Rows from block 5 of a small self-supervised image encoder, named by matrix and row number. Each number is 50 + 10 x the weight over its row's rms, rounded and kept within 0 to 99. All counts start at 0.
After each channel's rows are labels from the 100 images, of 14848, where the channel reaches its highest value: "top examples" is what is common among them. Only what is clearly more common there than usual is listed. The data: analogue clock faces.
# conv: 3x3 conv (model.blocks.5.conv.weight, 112x112x3x3, each kernel summed), inputs 0-111

conv.18:60 47 42 56 62 52 42 31 38 42 55 30 32 55 65 53 54 55 44 66 50 53 62 47 47 56 59 38 57 53 57 43 33 50 60 53 46 55 49 56 63 48 41 44 46 64 35 45 43 54 41 62 55 43 69 55 48 31 56 48 37 35 30 31 69 62 50 58 52 42 65 46 47 43 53 40 58 41 48 58 47 41 57 46 64 70 45 55 49 60 37 65 65 51 54 37 47 69 51 38 49 33 57 43 58 45 31 37 52 46 43 64
top examples: square case

conv.20:43 43 59 54 49 45 42 41 50 58 46 39 53 76 45 61 56 50 36 35 40 54 39 53 48 50 64 54 29 47 40 55 38 51 57 33 47 40 52 44 54 51 35 57 44 41 53 40 28 47 26 53 30 51 51 49 47 46 43 68 38 31 59 64 48 38 38 44 52 54 58 55 45 58 53 41 54 48 51 43 44 31 49 54 51 53 58 54 55 55 41 34 48 40 39 46 58 82 39 41 36 48 50 43 64 37 64 43 69 57 53 60
top examples: numerals; minute hand past 9; minutes: 45 to 49; hour 5

conv.53:51 58 42 33 51 33 33 48 40 53 55 30 44 39 49 71 53 39 63 54 54 46 55 45 48 39 70 53 52 50 56 29 21 50 39 57 69 37 27 59 52 57 21 65 50 37 52 46 35 63 47 50 66 42 69 50 44 49 61 58 36 46 52 51 40 42 53 44 53 64 51 44 59 39 53 58 53 33 54 56 51 50 49 56 59 46 51 48 36 44 53 50 49 39 50 58 51 60 35 47 41 47 39 37 41 54 58 41 46 45 44 48
top examples: square case

conv.30:44 53 49 53 41 52 29 51 48 53 44 41 53 72 33 47 55 46 30 42 58 55 40 47 60 45 40 49 48 41 45 51 48 35 40 31 50 44 38 49 48 32 44 43 35 58 43 57 54 44 69 39 56 44 51 66 44 48 49 53 56 44 49 43 41 45 42 35 57 52 58 49 52 52 42 68 40 28 62 51 52 59 50 62 45 46 49 46 52 50 55 32 46 63 53 48 44 54 28 88 47 72 37 53 47 66 49 54 38 46 43 31
top examples: minute hand past 2; minutes: 10 to 14; hour 5

conv.105:56 40 59 48 36 45 42 61 49 36 54 47 52 54 45 53 55 30 57 41 44 37 65 72 49 48 60 47 54 35 42 52 56 54 42 41 48 42 45 41 49 61 28 51 30 58 67 52 44 58 60 51 65 42 47 40 64 57 51 47 65 58 39 49 44 42 36 45 43 49 50 36 52 42 46 63 50 46 54 70 58 52 49 48 68 64 55 51 43 61 66 64 50 46 70 64 51 37 42 71 55 45 21 36 67 41 49 47 43 40 51 54
top examples: square case; four ticks

conv.31:53 51 60 49 54 58 48 58 38 49 57 42 30 44 39 41 52 48 54 48 81 47 60 45 48 31 38 54 37 59 36 43 51 44 52 62 39 54 57 45 47 33 32 68 41 49 33 56 54 44 37 52 36 52 34 54 35 58 53 60 60 38 37 58 55 40 43 32 62 51 48 53 49 63 51 29 51 44 51 70 49 43 59 46 48 26 49 40 51 61 37 64 39 65 51 48 47 42 49 36 63 32 60 43 51 60 50 46 49 42 43 38
top examples: numerals; minute hand past 5; minutes: 25 to 29; hour 5

conv.14:38 48 56 63 31 50 60 40 59 34 49 53 42 49 54 44 54 57 33 37 66 57 64 44 40 54 54 51 48 50 30 37 30 29 48 50 57 42 53 53 45 49 35 68 32 55 49 39 55 56 49 72 67 54 48 41 30 43 46 58 41 44 41 56 51 49 51 61 48 47 53 53 55 40 53 46 42 37 44 56 54 44 33 50 61 42 58 56 49 62 54 43 46 54 39 42 58 43 30 41 63 43 28 43 43 37 73 33 41 46 42 57
top examples: four ticks; dark face; minute hand past 7; minutes: 35 to 39

conv.85:19 56 46 45 55 44 46 56 35 51 39 37 45 33 44 52 55 53 48 56 49 50 64 21 54 54 55 49 47 43 46 50 46 47 46 53 51 50 39 53 45 43 67 40 51 40 50 55 45 53 57 62 54 51 50 46 40 48 43 24 58 80 42 30 41 66 82 51 40 64 45 58 53 43 46 37 60 45 47 35 23 49 53 41 48 54 46 43 53 49 47 66 53 46 50 56 48 40 46 48 67 50 40 44 44 45 67 39 48 46 60 48
top examples: numerals

conv.66:47 53 45 53 46 42 46 52 59 44 35 36 69 46 47 56 60 31 54 27 63 52 52 70 52 54 43 33 59 56 64 42 51 55 63 53 45 41 31 42 45 46 47 49 64 43 41 53 41 59 70 63 42 60 53 56 46 65 51 45 46 49 45 55 34 65 56 46 72 39 50 43 49 40 44 54 56 49 45 37 49 57 51 60 56 44 53 25 42 50 54 35 78 45 56 58 55 52 47 43 42 62 22 36 41 34 47 49 38 50 51 51
top examples: four ticks; dark face

conv.94:21 37 47 55 37 43 39 65 46 37 52 46 58 42 49 31 32 48 33 47 60 45 52 77 63 60 49 42 49 41 56 27 56 50 64 61 52 46 35 42 37 48 59 45 55 43 53 45 44 50 43 29 67 47 44 81 46 49 53 59 64 34 51 53 53 46 33 40 47 54 44 61 69 57 47 39 41 44 39 58 48 43 47 44 46 52 53 55 57 56 39 36 45 50 55 57 40 46 54 55 40 45 33 46 53 39 39 45 48 41 53 53
top examples: four ticks; dark face

conv.97:45 45 55 56 52 57 48 46 48 55 49 44 50 51 35 55 30 45 52 47 51 57 36 42 30 39 36 45 41 45 21 43 56 37 55 58 67 55 44 59 46 56 58 48 45 48 62 39 45 35 42 50 58 51 35 42 49 44 52 54 57 48 34 64 37 47 46 46 49 38 45 60 53 41 33 31 59 53 50 49 57 40 47 44 49 44 32 25 53 57 39 43 46 54 37 26 26 41 48 57 46 63 45 60 34 33 45 56 76 50 46 59
top examples: hour 7; minute hand past 10; minutes: 50 to 54; hour 4

conv.17:38 44 47 67 45 41 37 47 41 47 45 51 52 60 44 47 63 60 52 41 61 43 66 25 60 52 40 35 43 42 53 50 49 66 58 44 47 33 29 31 39 44 39 47 39 50 46 57 54 44 57 51 58 34 41 49 44 53 35 36 68 57 66 50 62 57 56 59 52 49 47 58 37 41 32 55 34 34 51 51 27 49 55 43 56 40 52 48 23 40 57 50 60 36 56 49 53 47 46 56 49 66 49 26 50 41 55 48 38 47 42 56
top examples: four ticks; hour 8; hour 2

conv.104:54 62 58 67 41 49 32 41 43 58 45 36 47 53 31 64 54 42 51 51 38 42 43 60 45 56 57 41 54 53 59 60 42 31 51 46 51 29 58 40 54 65 59 52 41 40 61 67 39 57 45 46 37 52 52 59 62 42 46 26 43 56 65 55 61 69 51 58 54 40 54 56 51 53 41 48 40 45 27 33 59 53 41 56 61 50 68 36 36 43 32 48 50 43 44 67 60 41 44 40 41 44 57 45 64 45 44 62 52 45 32 50
top examples: hour 5; hour 6; minute hand past 9; minutes: 45 to 49

conv.109:70 40 19 41 37 48 47 45 41 56 50 23 49 64 34 67 55 46 60 56 46 52 30 53 45 51 57 61 54 44 39 44 51 48 37 39 52 31 41 48 50 37 60 38 51 41 45 39 39 49 45 51 29 46 61 53 66 45 55 46 43 68 37 65 59 41 55 56 53 49 60 58 54 44 71 48 44 48 59 41 51 70 53 39 59 41 61 58 31 42 57 61 60 48 48 43 43 53 51 64 58 37 61 54 50 51 59 46 54 44 39 58
top examples: hour 5; hour 4

conv.2:58 53 45 47 59 47 50 56 46 63 48 53 31 59 54 44 56 49 36 50 56 44 38 00 44 54 43 41 45 57 46 35 41 49 41 40 57 41 43 60 58 52 39 66 52 52 52 41 41 57 54 64 40 51 44 49 37 53 52 49 46 56 54 48 53 36 65 55 44 59 44 56 48 50 56 50 54 48 47 44 39 78 34 57 43 49 56 48 59 41 66 52 54 48 63 55 61 72 39 45 43 43 44 41 52 32 66 43 48 55 55 50
top examples: numerals; minute hand past 12; minutes: 0 to 4

conv.26:51 54 32 70 62 55 37 58 66 55 52 40 47 40 52 42 44 47 43 42 43 56 51 39 23 50 56 41 49 58 13 53 50 55 43 54 49 30 45 44 54 45 54 41 56 43 49 59 46 57 42 44 49 34 43 62 36 41 63 54 47 40 53 44 73 32 48 48 39 49 42 42 59 58 50 37 41 46 49 54 62 52 52 68 58 48 49 51 40 58 25 41 60 37 46 47 49 49 51 46 45 47 52 84 57 48 49 57 56 48 60 56
top examples: hour 5; minute hand past 2; minutes: 10 to 14; hour 6

conv.47:60 37 50 51 30 50 53 43 46 46 55 43 44 53 46 51 45 47 65 35 48 56 51 47 49 46 51 48 41 05 42 42 42 40 49 47 59 31 28 31 42 62 41 53 42 40 32 36 49 55 48 63 50 47 45 43 34 59 63 49 37 47 43 59 56 48 51 35 61 54 39 53 55 50 54 72 45 33 45 56 55 54 43 46 53 29 54 58 47 48 53 39 42 45 40 66 50 61 38 39 29 46 45 49 46 45 50 37 40 41 42 42
top examples: square case

conv.12:48 26 55 52 51 50 42 50 37 37 49 26 52 38 56 49 49 55 32 52 53 40 46 62 53 44 67 46 47 34 44 22 41 28 40 73 47 58 65 46 48 57 34 49 38 53 42 49 38 47 62 53 35 52 37 64 49 48 51 55 63 52 40 38 50 58 60 59 53 46 40 46 46 50 65 48 52 56 61 44 54 47 38 56 39 45 61 48 52 54 45 59 37 48 55 46 44 67 42 38 30 55 44 50 46 34 69 41 33 37 61 44
top examples: square case; numerals

conv.95:45 47 40 44 53 49 53 53 49 36 52 34 66 34 64 55 45 52 46 52 47 51 64 12 52 46 47 43 48 49 47 52 34 49 56 70 50 50 51 40 46 39 53 53 44 55 59 59 60 38 72 49 61 36 44 63 54 49 35 57 46 49 43 40 51 43 47 45 58 53 43 61 57 56 38 44 53 73 65 36 46 68 48 52 38 54 44 49 36 56 39 27 33 69 40 60 37 49 35 49 62 41 52 36 61 52 54 42 37 37 52 53
top examples: four ticks; hour 6; hour 5

conv.62:34 43 49 37 45 18 38 18 45 46 44 55 54 49 55 55 74 48 44 42 42 51 55 59 66 48 48 56 60 55 67 34 41 58 38 40 43 38 39 57 50 46 55 48 52 40 56 38 43 37 40 39 41 45 43 52 57 66 62 35 64 50 32 51 44 36 43 43 48 34 32 48 51 57 63 28 63 60 51 42 53 57 47 45 62 40 51 55 37 36 56 35 51 53 48 54 56 53 47 48 53 54 44 46 46 41 46 47 46 48 35 40
top examples: four ticks; hour 3; minute hand past 8; minutes: 40 to 44

conv.10:45 48 27 38 46 47 67 62 47 64 69 41 45 37 44 31 42 37 36 59 41 64 52 54 40 34 25 46 41 40 63 38 47 41 54 57 49 43 38 46 49 56 53 52 41 42 49 64 66 40 37 52 35 42 39 49 62 42 59 61 41 56 38 44 52 36 59 52 41 42 55 48 45 38 57 58 48 52 41 61 40 36 54 37 68 49 59 37 44 55 53 41 42 53 35 47 38 43 53 38 53 48 40 64 48 63 43 50 34 61 38 63
top examples: minute hand past 2; minutes: 10 to 14; hour 3; hour 9

conv.22:69 58 70 55 52 50 41 43 47 45 51 47 65 53 43 50 48 53 56 59 43 36 54 52 43 37 47 65 39 43 34 53 58 42 35 29 54 42 49 28 58 52 57 40 63 57 68 48 40 57 50 36 36 40 48 79 46 51 39 36 58 53 50 39 54 51 55 47 61 57 45 55 47 38 35 49 27 55 48 46 48 49 30 66 57 43 41 58 39 53 31 40 53 58 64 51 60 49 53 34 51 30 38 45 50 40 48 46 41 34 42 59
top examples: hour 5; minute hand past 10; minutes: 50 to 54; minute hand past 9

conv.110:51 57 65 40 54 48 56 36 41 37 55 34 33 37 42 44 32 49 42 41 57 55 42 37 51 59 61 51 62 37 42 36 49 42 43 43 61 36 40 29 57 56 55 61 47 41 30 39 51 55 49 40 59 49 49 35 48 65 48 30 44 52 55 58 43 54 43 47 74 67 51 53 58 53 44 54 35 42 47 54 59 42 47 48 62 48 51 57 46 51 39 60 44 52 51 62 29 54 37 51 47 35 29 35 43 45 37 38 57 37 40 30
top examples: square case; dark face; hour 1

conv.28:65 40 42 48 38 50 46 60 41 37 42 28 60 63 45 70 54 40 52 60 57 58 59 35 50 58 44 51 52 43 64 55 44 45 69 46 40 58 66 58 51 46 30 55 34 41 46 56 43 44 64 53 58 47 56 48 60 56 42 45 55 46 51 48 46 49 63 52 55 43 60 43 51 62 33 51 59 35 65 54 29 46 23 49 60 56 40 37 64 39 35 59 50 37 57 30 51 45 60 59 49 39 39 44 68 38 40 35 48 45 57 55
top examples: four ticks

conv.75:44 61 55 60 47 47 62 51 66 54 49 36 56 42 46 45 49 41 56 40 56 40 47 55 46 45 40 54 45 37 42 60 47 53 58 54 71 54 54 53 47 52 49 70 57 37 48 35 44 30 38 64 46 57 44 36 33 38 60 61 35 55 52 75 65 54 40 57 47 46 45 44 51 45 45 45 40 46 76 82 71 46 40 48 52 41 47 39 48 57 42 54 48 47 55 51 56 49 45 77 40 46 68 44 40 40 48 39 49 49 36 59
top examples: numerals